config.toml
model = "class-conditioned spectrogram diffusion model"
dataset = "synthesised sound scenes: up to three everyday sounds over a background"
train_examples = 26041
n_mels = 64
hop_length = 160
input = "log_mel"
spec_augment = false
win_length = 400
conditioning = "class"
arch = "unet"
objective = "epsilon"
cond_dim = 256
targets = ["number of sounds"]
num_classes = 3
cond_dropout = 0.2
norm = "groupnorm"
activation = "silu"
weight_standardization = true
pixel_unshuffle = 2
widths = [64, 128, 128]
blocks_per_level = 1
scale_shift_norm = false
attention = true
upsampling = "pixel_shuffle"
init = "xavier_uniform"
residual_init = "zero_last"
optimizer = "adamw"
lr = 0.0029
beta1 = 0.9
beta2 = 0.999
eps = 1e-08
grad_clip = 1.0
steps = 18600
batch_size = 128
epochs = 91.4
lr_schedule = "cosine"
final_lr_fraction = 0.05
warmup_steps = 930
weight_decay = 0.06
Rows from block 2, named by matrix and row number. Rows with one number belong to one attention dimension. Each number is 128 + 32 x the weight over its row's rms, rounded and kept within 0 to 255. All counts start at 0. Numbers have three digits each. After the name is the row's rms in percent of the matrix's.
# v: attention query, key and value (stacked) (model.enc.1.1.attn.qkv.weight, 384x128, the v third), inputs 0-127
# proj: attention output (model.enc.1.1.attn.proj.weight, 128x128, transposed), outputs 0-127
v.25 086:147105171142124068164092082174137139125128168138076095079145108124120098118139145106135125123177118116093136201143087209158154151198148121146132175092147119153119124204120134145110122151138130128104112133105122139129115082159135111070063110133145117151152169120119173152094075152189104104155137147138141139185106128026102142155094120165100089115104076115083095195118117184091107165096
v.26 091:180099109126179147139054146068081099154122139114142082103057066104150081144089123139153137134153148170159117153104200103172102113074136077100157067097145121113155098132146121077128154116156154148128154121132155126131145101108147148149158186102136084101128094092152108113070181106139161157112172139107163132113177116171149174108128126099092193127142168143183100118105098101188110130202
v.27 082:144107152117135101115148145162114099107143160052136085183126125100190113127123133205112124125116176157158120092047151120104127125120152115155106141168199108132147125112039160152141149142108121169131143132183109178064110103176094138119102121106039159103184109137044115129099147107111070169167103131121161133130116136097116097055138122112081175149140144150156127096146156084133152146146
v.28 067:095125130137120167124162114055159129143112161064131102135149134139106132169081154136109050146108098192132101121068181111068105103129093170131106155132171152185134149107128161172109090127130180166181101125104077128118091149101121154125134178064132187075165129118099169089143203147136117147143108126172133080124100137134069112113125104087164116104177137149103152075120150122161206118138
v.29 061:150203132113169113136107184185085112124150122154147083123114110112127118096145092157144116127115113116102154167102110143213118079142167022079130093122068150139114110116131098149187167147120093125125184120141179091171168185157146140110144060129131030124124139138070101180122083093122134141084139146083117147063167132134130129147132128140103168170088155144106147147109127121094118117114
v.30 073:124097114153090198087176145111124146173128078151106155154161150144136174108112130116087122053112135130167104135120122146115151143120125133157159153123057097112125166060105141161144103125154099139105053130132080200074161151180062177116165106127143120133080133107123128152139106159100150113168107158155127185144140162135098116161120135131172104090069097137108167172171193138055113092071
v.31 067:112132114140222106105089183113125100118151141155097098164108124155151116054097110116132155150164104046171099171123119183094102114183182087148147118118077102155113097126107096120123139099093105156142143176140216156093159133152127168052123084109109069146136115131123134135088161100166106128116122120096151100118098127109069102160123137180112134138173160138164167161097135082071072145111
v.32 100:135133132177184136179091099102161135136146149123146105103137086109115070098135086170153141081112188158153122143139119146099101089168136125161061101109173080152075151067112119167086163104156141165098206102179151154132129047094155142159111173084086078136174157141153129161085175107121097091074118120120108121134106119107114092112090114119140129104139183135167119154118126143207088170147
v.33 113:134092180063099129082183123095073159108100110144171108121119124092097219152173108145130138099113090135142134143099077130137171165074125106119157118111065143106176133170126162106099109128127123144078169076113087111132200169164135167107149116164150167140125086072120154178170136103116152137166113126130128152188093146137119149132187166090117117120104101131048148126174137055095132105150
v.34 092:125120116114195103128155101115130108151081056132116153167164149168190138168156140069117122153153076004117129078137111160099133117163152151167122124135131075117180131118187165144110156115129120170164130189124180048096105156107116125135118155131139169117139130141079147149218077158091138121132154117104145097143092106133109094107124149184124113136118084096100132080125142144109162161094
v.35 090:144095134106097131107113162132112152140112121117179106137105138096107174194163154107125137113147099114159115110089119097112153153187151105105135187150109110035168125130170168125098117109163141135139139153145152155078092116111147107140149157135095167122113112117092148165150166157069064115058110123117086123207082124151154129017126117123130089088077146132123140138139110089229131078090
v.36 091:165100121177139112168124135092139067093113122131077148165106193164114116095131160084154095144117134068087125119123128172155087139144154143179078071205070120147150195127137117173118080130075113091129172118162164073147091126174105127123091165101162081096108133168144162165156100174133160130179141176117153157151168107135096125086095137179109201148143156107129104109091144118124131092162
v.37 113:102186152087046158115079146106154101111081113121128149135121134146071118098156103115146147068108122167148170167110110173145105113101104112040187117170119125082162162142146121076151141134081161047105149081127128119110131104190167138087102169099136151159166167155171135086062132132157123077148131156093115123156166091125085178156125161122143141085118157145126119164111120208118143106125
v.38 114:139083197116134104113173166077125122065102137164133088150135148096105194100138117213130139108107120106124157146124117122124107150132166122092144094126083168125181139164110133147100099128075056107083190093147115121138153091198110143085112166141135134135120088126103171161125147123093095091139111160097094197135140166173060134106133145106144157133076212147086147139163150071097170123151
v.39 084:137110154120078137153118121129135125160089166201135164086115135173108119171183084075084155115072122130128139145146173146121105108188092163124133188132114067080147122084086111119129186134170163119149127132142130126123078105136157079119118097097167154135193178138189117129191147135135148128136093138126038119113149166154134178101119069075104129104088124146148130152110105163115165174049
v.40 066:133140116123126096119134127076167097127093202146114078134118126103136124153149112103114131083103116091103099093111124151125132113182112104163117142156076138073133119076126140155124191159110163139150195093167142161082130123198105195134070120086165068150170187165145104135142132152125194133116187160119091170152120155139037120084107129137099115125100151118159127143137153048179092107088
v.41 077:130105139130186106144121130098107132140073101126158119118099192121118122166128135159098113108069130113188093090171099159119087148151141122117136106150107175135091223169163135119121162114090147140105183108130070185147137065168128162074117110103119200100164184155093112151108115165126162047103167146056096161141124143158122085093103102099159154097068186122164146120104108113133124136110
v.42 071:031148171132134114137083069157108131150178046101125097080100130139155111120141095141122138124167162163110151149158115101137181121147117163166106159179108073103156160129129138166099142107194148180125123184161158219083115133129156127158114144070094130131166118115116111178090146121041165128114090135114101097131120107169194139128109128127099136102159089123121126191145072157107133118107
v.43 094:118193146091100059144045088102141078069106114136123097110106170143133088129168081136143144153114113105120157183118139158115105103167107161093128166188089106158145130070101125097123142138095105114167122141167133118139095125197187124094105134095146132184184192160133082083110110128158110110101130190106121089100141140156141105162113129104136194089199173113141119177119115190143134145137
v.44 070:181114087136108120131120099139125088121159139153119155133091104111133157094136127104118143135159160143162113127117103121110151178077142096211045168173125151131156156103125143090127058112171131107127179180127168078082118124125137110207122157080125147106112151118150087130156106150106128106164146129168086143131126140100070123089097096129111094133209084130159123054122170165134017126161
v.45 102:133141121102167146063168092094155130107143115151134176143172075105144188131104132145074132164135101137122089128127157127076145148194118130078104199095158151198112152110108199160154146124081139158157081173114103139112124138093103063139113102165135110146072101119125093154106100130122118169105150095144143136077065132132171131157114076119124061193126136160130207137171146161096164123091
v.46 067:112075119131108164117114084048132148106150099133119166084119133157124138141135154135095123159209092168017133103126133115118110173159107095131134144099162148145182128204175132191108149081122150127143068149141107164117100150109106077161138171157153142167098115115165116078079145170165122113097105137140126136138140125158173174173099134148058202153119114122085147129129106139116167063126
v.47 086:166184101132101072143111113115143124142119181184148105132138077084141145138135050149092175105097126143113114140162216129096140095184136077077100202091122121146162129085063139154115109114126155152151109160143173071086108091131142084128150127117167165187133139128164090112170146143151124119100123097158061125078102229119099141155126108091129149130152132121130151106132150138159115122066
v.48 067:140124140130130095124095109114144190177142165107105153102145088112168145090120153164120109154181153147174168139116141158148126130101128142139099084064177178219104136149155109189131114124107092136092162064137053158184132093153078104123119137217130059130114116131141124124067149128111117125148082115145107153112106084100159164146098099134100131151118136122119142133098116235074153152165
v.49 085:102145164128141139120138140128111102096145155168117113108115197160152094141158106183158119106086131087107126173156135133087098094184154132168113089126138159137126076113141088090142163139149121120130113071135161077076171081072144162061114049118122093143162123143187139099136113116105184126118159169122094133144167155169080119098102135059162225124116177114165136137088146067112146139181
v.50 100:141116125093178092126153183148123103109106137156129132196110169152170172124111150111117131152144054023129117086142127147132108142140174141130158122126098117159198138128193165111185140143095067114142107110103173044119168113164106146131124077159126105110111111143128149177209047126060145146158130116094141145100082138135103104141115108148116108141113096114122152111097143115048152168126
v.51 086:120166137117132095129157099130113088068149165114127115101119147166129113113121137079155095136072107129072169167190060135094141115099044174143156149126126168160007107073090095150129143149139096117143089099138098129178163167102161139115146081104165158132170122155182121104135062089133157134157116152147121122084162125145133111192129153119142162136191130111104101163098142086115139181152
v.52 084:081152119105126068140108138096141097125103125136123109101121141091168107169123153142131132122143130090145155153139106148172090083080153157103121055153024185173167124112150134138141123138055110161130159020142102121176129151239114119115085173150205059151122102133125125121129134134135123164059113161114191108134106137103181146148096101125132133118131160118101130146127145128126155128130
v.53 066:064179103132128108149179172116174147181118185097101085155166088074080135118092112131161109090103168158141117183077129137143182060184093145114142167085127065114153156097088137160118098167102167148133121090161144172083125128120110211094112114111126100150131098154114131140134152108095136210129112077150146137144061137108121119142153160125108075089136156128145098161118119063140143164123
v.54 074:151126147145083080106102152172058150110166135110138067047100125113146143169104206156092147172164109202141103125099109098135124178160145102117131153084154227171110069207148131104138099130153072127134149093117125115157142144110120117139175105152083086100149104150110134115123103088094108175102073121104211138149127140130146159106127099093097093177102121107112147131153114104103128112124
v.55 071:132091146106124116157102119122124182109090110137150143136126127114123171152145184087154067151093091133139178111162146148098116093117081153097183121052112190096105096181129094225124102141108065140168140107106055067190094124137134113110147098127170169130164108162167143108183143162107146138091115125117092164145135128115178189126130119086098121081132125149099108129094075138117208122119
v.56 085:161130147143139160121040143081134131120115070123127120095150133085083148111122134108154094058178091110127108142103085150148119133150096099088142108144157149089236135202082105122101141107146152126109141131158092141100124148135128130109142174102152194180163156096161177096056170153168076076098133138103185153167175150135148191087137115119155145118110098144096127147163137140134072139103
v.57 088:137087132122169171137115076104120158193128111153152159079056091174168119163071133088104157123149120108157066064145161117132124159156144154141140102117166083109091125118145126096174182129142202130165109150116102188151174147154106090126164087154107088115135136091087153170114117109149181141093151140110124160092136138136166148161104098120113117186110042132136135147142094182071076120080
v.58 115:195074144122185143166143089159137155146062136115138089125132193124119117133124141083107091165162105052136128130138210127095135086248154164138101148137174064169113138095126133197118149124146115064142096166124144135111085088104112142123112111124102125161151136177171183168133123097106103129140136149132102155091127139100126105107138128148114103120066105118111126163116115172064158178112
v.59 084:065091154096145136093145173110125158097114205112122117142146142135149141113188120157128106149054103155136134098108122118115154126105158111107155128138137103122173070093128134097142139151084126124142139192126167114092121124124114142090061161114034133076179189135033088125106194131131138140114132164129125142178098122153043079096132157170119138116110180144125120079126106083143192140128
v.60 096:094109144154072163108108099113123061121155166141114091136072162144128188136158134130139093130093132141148114123131099115151213172074085099169138079136102175077137101142091141144133088122164126156139133133166107179140110140112159178104175114143124200125169118056091153155128178171124137100210141170134065136131163158168089151137122138173185148096146108148149081089126120101105063124115
v.61 090:096116145105144122097146156150095099080142163095170097152118150171146147156114176108170099101047135111094132116145124071070179121142143137101197110126055191099081153123129114104165065106100136170159083093137118114121179138127092081074143122113078125112144104165085169174128120161076165103109130139143102166142158149165114117104096195154119169166088118111082116140136122062140120066115
v.62 073:177130147146114101140161107169083146166118117119155106079136086122167117118097185081140144107159133132097094057152143077112121141161143161114170093139131103135033138104177131105133105144151158140129174077121138136151168119160081094120113132184129073082143114124112183194147028093073142147158122120128135177135123133118110129152086155108142085147041133105083140199157102154112122154144
v.63 106:112078172077065143064080093106100165081143198168161139105133097098118193120150120135132168113121122167137132186142140064129146147145110075070169153102090159101128079152107120101131085113154134103136098163115101151126152141151159118124129080097125169119122143141115157164101193152175158086125093160111129147129144148168105187162160183120096161093139105131082127142115093161116084032140
v.64 142:112110086133116206115213115104141132135172149121130155160092152128166042148115138124113141107117139139054180124117112104146100121116121119117132152128080130083064120108141143229158202147082157144140167099112109172164091117134109121142106156148183102127031105141180128128086134078099176134137122180131125100127102056083141120129121111115084140126136115131145141132153122071127129127184
v.65 133:143098112147134070092107139087132141137161100134121147130144087158180138081134117113122166110172116124117115167144099150111144138098122069111129057164121211045094182135120105156085098105131117167176142134182148136139103180129133119112116117038194131100164107150171148128143142130140029125138087091145135090128159138132137090113086121164188099078196166127096132077147128118155128102098
v.66 147:140117121132179147143127095100095147114088111100144219085111143089107136168128131144125107146118121139092123093120049156159199131059136143163118083194123148117161134140087186153085140128157071098112168145130090144157137165117133102089153146119133165131102102142077123129026150119206186127126121118128137171133137158149114207077138161187138150154140115134097111119151128131103073078134
v.67 130:109119104122143069109084150089059156098115100042132122093087146125153119120094176135152118154113122131112094095154182146143090166141151125058125124182114156153135133134122040165116063145108117129147078129141120074149107084124140202126092172134117151099222102165166143131148156091144226138096132117137134144140139155119108130106166179157101167094163100142091118158152114100118112134163
v.68 130:108107117101114186127029090105117125089119106208122179190088071141128156152127164133148117134140151118185133119118156144183118154077129150128140043217120161073104139149106123060122144141083164111107145125130215157133124157095128120110164146117114152161098128137135178147084172156175110152056141084135102113088107095137126131136130122159163124090155148152110101121179135136098139116144
v.69 126:153103135151126147134128158199109120112128099141136041138063097102120067158106095093122114115082117111129129157121153115084117065143161060128118181164145154112184058167103089130127113122159107105119110096113119208152146169104124121113135135169099195145140103190152134174174128086108041203123112125119152135104138155123194123123104157180104117162144124112168144126154128173123111173146
v.70 138:131096116159138121189114104091126167119119142143109110159112139118139103113127179167130177132093164119141071155076131117071080207063143157130154111163139137132135145113207084110164150157133073142126117087092091153192190096173158108084115153117074124189128172112096081124094109104124107092153136207109153108137110130113124072137091116131167135108094148167147162185125067096169128094132
v.71 153:170077077104150130110160187130129159095159086136137148154112143113157202119158125163106078164128121130106075121116088156157134119131181191081130154092196156142183086133081154106123180128118220135155134164117141129182082111134118084110065113131099175116169126091095059158165173107127106118071103099156090121128134145107169098100136122077156126111158084104128169158123144131145107113174
v.72 126:167150121103159109077119128149135094148125143110132207101051126128166120162171110157149145151103114119142143148131120092171159136144122139125121073090114123084116165136105051146150133130152124152105112137119129132128140151138141117095168106140099161192183028144058144141160109177133195216106118135081108117080071201097134213177104130111177100124150118099137142126100131119150120110137
v.73 124:147153065122110127124180112166116176134125112143151161178145102085157172144139109151137142138166165116153149133142118123167129125054104172099114086157120173109141047135095103115117189115144047163130136078139109161109138168169098154187115103123106086124127106120113126153165109140137093095141100104122158094097156172111121146103111127067087120142212117129110119068128110183105088217204
v.74 137:109086149145121177069148149159177091143100164051104021087102190142123078097115121103132147140119097109096172144128052104133164153095155207102161101147177160071128188141135101096160150161111204132121119113136137083100132141119120162141124144105143161168139134163123156067101100110096149145090167164107182111147138153124099075105152153097152144109153135137133116118126117135074089131126
v.75 141:082138159149060087090151145125212142076135111000117148098133125156089153128093100075157134117104157095140111223153137158167080115154103154136139088140066064146124139090115170103132129111128100164108113132157152201142155143152094175146126129141137100127184135089105158160088147126114076077107176146140140125130144117154113167129146095109141170145116124123148147086168100131101105152121
proj.25 089:108175102122161186134173161160112155142110114062120122148089143162128089147158160201091130114123056117140207083174109127094169122106148123114145147117102155146099138116147081174135174122130123131104125142139201054113125182132125134126180125030110113139109089143148099113135096143057100169106167124190128144130132101106138131141151064082108094118119127099158134137189127077130158077122
proj.26 090:101110133121127146069075110123170128119146070133165177089146090150122178109118112108199082059191166095151071162150142152113123182177088143179152151152118149175137109093118123138109133121158168160120078122110170145133135120111136130152157090145128170108094123114105183192089153077144156129105127157149102082115139157182113070098113143103146171107170066154086104111116103186091188152110
proj.27 076:081153089108105175146127093165120129120088114096125103198125126109100092162065145124139132142085100114119097196140115096173101102143077160085158137086131135106103111111177154154066179163136167113140090123101112150142116161106166072169060105172176080087201133110132154166169122144157124106082090123117097137094073099080140095164137139149196099175153160161162160140110123160145118109088
proj.28 063:116164142079107082161105147142185130137163151059138154145159078106144114159100129101174137148136113081057097131154109136161092175114106102125164146143089086083126099117162079178074100112082170144094104132129092186118166146167139067127119087124097056132182097152110131168176133103119146091135116090096076200108099099086108117179073160100152179146130141137156101175137133094135125142121
proj.29 055:127096128178136150101148149103086144158103088184118092081078146131104166109146125122154154125135161143146099125127136061049221164175136170154134074077124145128149119178069142133127110129109089103111177107127120092130097054095138177129134093134123157152058206133120156070107111164108124103159172113162180098137141137118149095118163149102139079106130115139096121107144155179125101204132
proj.30 082:150139124158082096212174092123113119075117132157129086162131132122135146116128164146097122231043138094126156139121097115132096093099103103105119086136123140112101102059107134117094119129128066101173176117147114079121105140121089125087078109156182049120210107125140080098161154160121101137153125107101188133124118171108146182151105188133118107163136174121143104088120111146138089149163
proj.31 064:150114122166071236128150101162112178114128114159139130158102133151087113106154159111101103132143108164113115148154135101099163127130063177136127054129120157103192206189142147111109111122123123120169118149104148099151132048126063112148157137162165135135204138141141120117092128165086150164081126140189111106126128100109182139061189160117151091119082127129099126136172135149139176087146
proj.32 101:192152088118126142133131195148103131122139134155143194114138151179148168106126151136131171142105101075098155143138122107147143163088105135100141148128153112058125084150185151127122145137069148130120107168143174130170091147141126086162149100175081141166116091099089116092122073131184085180183126135106093154112174121081034152172094145147104099171053110117104109077133116147105162107069
proj.33 119:068133103126145139164164141120096140115111097088119100128165158117134072196152119111103097157138134115123124126120146142174088129135129147176092138095101130142096136093057142158190105119091121095097086084185203150109096121091110115101108113078161131091111125152160143163132099129092142100049114128170114142150068149106185136116117070120111165111196160104178153189161149048111086166170
proj.34 093:146157157126122091154101101117165149135098167125146127152151121106120162120129113154129152097178119120114145099103141164104102129094129147082103150108140133205129161103126107091117149146220092126139102093125051160141135103192120115132157142121141136192064061120151135155087161080072123102131098118104080064060148169128214091183145119153133149082137211110122108147114070142143109084129
proj.35 083:126080165171146134171147066148146133130120149135126166107141127137160078144137107168152178105132117119167171124161137069157069100029138097141128175076171133163070157115111136127173142143136146111109096072136108143122148135095093129157116105099157161194136096128135153130200098143137119081107076157095083109121142135114138150230121093183161155142187118118163179121108124178087114161127
proj.36 086:119180153104119101111180143115121131180138143068149142135110094111149064124145148151107139061127095126091171079147113121081156158140160135035131181155113180104124057151159141172068122157108143102122119142122099148154153189081103115149172133128122115148058105143140099125094181114107127106149166112114150079169162171138187094116158188101124130096104070158085112134116100124107198090140
proj.37 117:109117089133152105097191100173122128157142110147121111101082100095160072073110064103079124145100170171130163119129145121158145133191153095131109126116104148110136109133126078167138133120077140108080130173159143155169148163033145150115110124174105147138111102141080106121103117161177163191169159155149102174166177104139039112078110123109127150163097127159182155072154178090127142174134
proj.38 117:092157060102126119139181126150073147158169119070139120086138134131132069195135150118122109123138111137120141147142109139211138188154091156158150164085064112128105045157093140147160139135098105122122064148128193182128151152081129128123141075116151123133153159117130132179136112130115152104102150136162145129188102131113194134115106112124131146122221079137110152178166136071073115142181
proj.39 077:124124129145135101109120121142162113139090115108128147136146125103160071087121096093175120111130119114124132098110139144104048164125132094177104116127142176179133120160148108129092114097136161164076147140132133193177149207127120154095150135226105140153092034097066129174154133146156131169115114169114161198122150101103045124139097131133131141129161110118145082074121147217079124109147
proj.40 063:131140158102115142125172184135117131148109108091134209174130144100158079118126132123132114085121152101102119150123094090114124163113119131103117164135167168163092159121172166155079132152160159140153097129157149116155124226077089106101147153184146175121067000141096128164150096136171113172124114175136099169146140122108108167162141153134156127117170133157112117133141113147092143102140
proj.41 083:150181099088136107175175111114128121153150119139154109156122082101136131166109115153148138128123128115087163134094110105202169148159144107153130118134166091136180100042127108149166100151144140088152084139130163121178143136066128195097085118192145091172137025108116073120154097111187097189124141158134049140114153138143079149156173134138126139146216123127142156130109162129107137128146
proj.42 069:180082098207166153139120150139123145092108117133126144152179173126142147141112114159125144146064140088098115143133110163135155100117103122117121076110188207114118139104183135070110174140084194115117153131126075121117120149077104108134144101179098199169100185103147119098174100134180080186134112102101192161064137151141064115175131143129096111135086159112172111085146141096151121122138
proj.43 099:125077078152158140087180168125121133151126063163126141116104087091147126064112110100126095112076147133110128117097121179111153170177138123149132126116115154094139146136195083110104145142151153136104132160125153160190134161051114140161126164187123173106078071106056139173115164149193147199194173115119127159115168105160043113112100129106144121144079110158138116108097119156108165143133
proj.44 067:082142155126137163143114147099129114097105133097117134172138131101099095161128129145147147075137104072065139084167106117063093079086116102059118137123100138084020104108200134150103134123085102099163118117152103137132110161142089118113157150176111084103115091168115144166085109123164143173114076104089099082143142127160179064097165146139171162092074130140172165149113128100117199115120
proj.45 107:131098171124091177127101124120132100092125170125133139097121135094107159165135149101200111150129104125094040188101129104137075103068079160152160085133134139167107107131103096095167154119230106205150106117109089134116154133187141111124124185077114122101119146144122145185097133126101173030081110127128112136168087138141177115165164135140109150148147151118115143146138078114156064149132
proj.46 060:155091158169138065174079116158168108123128161160136166145135103108136120112114113119144107100067175160094087136133150180172165086108072222146111118159129172030132114175126120082169151157150148149080135112109097122144166172083088108097141139097103152131138195104190149108156113140072112080131147117100160142121142127169105133072149129067092169132112087106150136137099167087132104120129
proj.47 079:120082124164127148136130144108154109127103090098118167119146143132128129091119139096190114110116151099148116148122099157108079171066093142194114115079066123117075100204157090125136146112175128156101134120120137176149118151149157129124205158201106097098163081143045186179137117156127135137100063154119120099160130040103080098089097191123125121129124118123121144144094108176102091122076
proj.48 062:175165074100165134107127146164087100103141103160139145152120112088086162143134150110138120178059143099162114185111147103137101172127100147154141136161105068088110063144066114126088104122159075171162122162095147102117134186156178195109111115083132108094120211071180097102100111129200145132143169103105155160137105158132099126093132132074145139126124122153129072139165137055157160140116
proj.49 077:165116106114139098145119147099141124162094064081129110113116114174136136139076159059128123118183118170146136078136075116106185179168137113106101140127081152093177175122129159126102081130081100103115108137115123127128109131085032144131114140161179152111097054170098090165144149101171121153138155169146161174113114100087127197069177134108093092093133134124068094117072098153136086134152
proj.50 101:131131113102111099079110064125118153150114111121144099131127100115092162176115145124151106120206105158118133125097140146123123172150128127094132131123119108207141144131063125134109132115198080142189102121085076172130130109165140165094133172120176118143095124162161124171064158097125166103074161158126156084118095136162250109117132122114113123094204173145090117201122071112145114105130
proj.51 078:109079094086123092063135177083129141142088075114119091135100141135130110136110097111116125089153162148109073096076139182154143123199180106076078121169050133145195131110150117091112141145163130152139156166116148093139100122132089123154106179120115134025125148112111158121112186125166108193115186131146182146102118105140119122100098127062128100162103121166101078147112119136139174086152
proj.52 085:152131115124130097059199174097074141153143080205139156113121106116120144089136112118124117152080130153141131169103138125087129243188145116125110125113159136062121094139118132119109119147170116127120154129157173143132119141066177177149167114095073177072064171106153120113116160133166147065166187139149115159123107130144160115142111109122141127111174120167075092132146102090107071171143
proj.53 064:142085145159106182098175105194108151105119098096124168132148156171160155124168154099078128129128153081167122181126142120093095147095130103112128108150144152175136130115123117175100167133132158137128148114115102097075102180149157062177124144069150208127090131135109118115121106127148107087134056148155166134152113130058115178179097157117124066172120152157095099067176092151160082062095
proj.54 068:125092122124135116175112110110141109146130122126135110139107175138128138177094111144182121124116123117158090140147137108118182101081164147123132090146071100123098151073073141103117102144092106130145061118094095100040112114116139220129077118066135153131130255152184160116145120089162137047109184126133178149085080133137182108144147114129136106136172125153112112187099145120125115156147
proj.55 065:138112112104133057120165077103110131156104118144120125111074127117151096168140097103139153079118172160222135139091125140184121152171153068187121096153062113177142130099110106122129120140124140114069122107143147184092150108140161168129095113054153091146172150037165113116144126128156132131166131135127182107104165144164142114136088117092149116141206100113121045152082182145131111130146
proj.56 087:113156125122101129190203127180118130152172131103133110110118108125164073098128111151092128169073173152093127129157139162138125121148107181129175116113124182070061112116196143126168130143058141093061095122135213121163113107068152158100106076125118114136179115154103119146148071113090137163175129187135116142141127148151083115153118135167063168146132127087153134088130150085095111172167
proj.57 092:166145138139088147097083140127148105121112155174131082156157125155075146145122106137145124197064103146077111172121132163162161100135088091170147089134212155201195172115071134120114066102132132187159142143093132106148095083121149174066116145193107104143126136117177105107162149128106076127078162156138141176071113147121098150144156129133088139095166142041117122134122114110155140129132
proj.58 113:152183134110060145093071153189147155147105194091140135134142098110130156131126177149128148121140120061137159151132118141141115157097149142131155155131129129228146121150134126095138116119171140139116100126054131134143140124203172069148117135121127166195107065140121083206070118088141111138117153123143152141125123143117157100151167105126113146106184131137137045144129075201147138069078
proj.59 078:129172146118158157160079073174132086118120154072119145117126113148125108112131124129093124096158113135161102115151160100127141137151137140145126171115152084169119181179156142133060150155194135144115087091142056137132172152115096043178110119135180120191107033096088143143178124096097146150182066076154083135091169130075167114125129083112193134122108116127139156129166143158139112140155
proj.60 103:109146112131170126159153161094145147116168076111116124118155096191128052151141124152103102122106129158122107103154116158158146124143147072155126097135113180079104124129174100120091091105087103089103148134137155070144141157078045164075130075165163066112207139114127111123154121149111085189093099108133183131113097114096122150141105141071157114125167104106133132150116141073095213146203
proj.61 085:167087134139088103120122092083165087193116143116118074103139164161123072160108075153092146131118131188181130137138120121177195120139172068101090114106158155180151119141084177164138120160157129075125132113098106097101110103055099166134125136116162088118154177102124124079174164112110117170080155169133197097104105147103206135134130132078159120115166092131100174168118131105136104151172
proj.62 074:169107130115122113067134153127140104155132166185132064151112170151140125178091109182164163201106103125168166169116133126158147149127148092106110163099165115215141130106021134150138134136169144187185107144108124135103103124130154201111143120125102172125071137127162147097162169087116095087047193140115150138096103120131160121161179107139135140134153156171106113166158098098135113104120
proj.63 104:102097077156126183154147127114119097148112089086093113123111130155083079156138096105135093141104160170161134136141141135205148097113101097195111084096082159151129152148103136151163080112083146118092132113134158136140128140047077143099128151143160085116185136103114151137161086149124154215080176146157161162151118123141137138056121084082147153120143083109164165144109204087147175180157
proj.64 141:155104119131119071169086148115142109135116124089117072110176127132112199116146133156108111131111103141166096140134130167054165110088197110193113091172167113173130141127141105033141071077106121130126139152137116083131163121090145169110182146126077137139176154110132127139173085191197127125146165044126143155111163147158090104111123143076153120171146103110163118107127136178175138163115
proj.65 135:108151145117119176177125098186161089126084124085129146129115170073093105188114129077124099149087101111136127121132152096148088126157138159118085190071129169183138111121113145103169126148128132080069100109097105147095153086102118140155136121186090122169074186097135102138086130112102202169078167178113137154086094115177122133151222130127086180101106124091079120148145123130140105119167
proj.66 141:140105125121114125105106163166175141164146176216135000135187108145155134114120171131154143134153118139147135166145208103107090138132113145077150145068155134123134148110149084130115113123116142194142072097134197139087109113169124140151090097092169097164167157138150156119183099145103063159140126126131124103149122108156141093148073114120150139160155129111129157134120138165108155170118
proj.67 128:133105156133107172163157142129150143172125141206119148115208136160088098121157117117106164145106118119147162122141091088090149067088140126165142103131125146143165130093127177052162188129135145099133190128143112196112143138146124099109159065119150164146032143097083091098102077167099055115132122120095139126122113103083162161157077112122176105192156131115141136100103151110109184164098
proj.68 131:191167126138118072119179163115142142165134131076136112116207163149153137103125161089149121116196111143101124131113140075091155132123160107122132181129095162178161106134120104184126106153146119114168122094118076113063145120156113123111129114095142134099172165122145061094187085106128189061176130133126125125149182122109133099043137140100105134124213123142060142138138117121113150089054
proj.69 131:135077142120123112136117097102142137137133144131146227148226140157122230108119118144132188190173147094105130143140104137183144176107073160122102110177153153124079184130113122144141130141106172137126166111134168049138099144152125123121159131076118078101152168109122126120105142150167165002122162147136089143137118134131090180128117146077153140111110092115143144128135140133138132092135
proj.70 142:127096121143084123082152159161130094107141110109115112072174106153126119130133176091134091141119113182118166075127122186191165088149120082175092104115110126117106117149070128131146100071106154106123201132178176095098107143032085113154100134115182118036140089149154163103156156129114118191145088130146129136123146100141105187069159130122129113170152111082104101079131179143106123151103
proj.71 146:149135188121118126200107067125113135171114173146155141138110129157084088105108105109161193118115097142153185119136172098125129157161132051173141067096137094058100169112138135114120077144128100161116137104134119117085137108164188143148159106118217113191120125157196170066131115149098157105205150141070127126128116147132116165174155156178099125127142131143163104081143124161092115132124
proj.72 141:107108117118151162114124125140097147113109118148149042144153120111102146098104112105111101087178151155100106131103131167089134136121162116106127185175135103122146108173144182138085151162095141117133100114136154132094145100083121140134104132050158112095083255128184128130083182092122106051119131128153154113144183100113141128066113128145094153101190145145101149121114131131112125129155
proj.73 130:150084178158095101150074163117165093147117164077125041130132182152131122132118133146120137076098085142128111147133133117096105093156155101177123134120122159099075154114154143203102119116111221118134167187132171131126116114131153083142138196144142172138050180105105145101075125097128177171102181159152076144158101112151127121166175147159128119096067112107129148165145145109119110079095
proj.74 138:120171090124140088095101152091107159102125165160119221147136069094061160130148106160078103094103176123137083095123196194163075098149104051160125111142112128144138060094076148145120114110179078126174132120098133158105146128123136150162151130138137071060081156137130118175120138137136111131171083091172105150137108121102164157119066126102113117117138107138139131138140134123194167176167
proj.75 142:163143088115124123140110129135070103186131165204122091160125130119160084153161201199113155127169135128144154057095110075084152120123109124135164182142154136077142142195107117154145140140217121122151111141108102099128128120170183045111136138091148121107056128160130100139190120151091150207105068131140168106130083124111178105144119142127127109138122118122123078169141143118146100097113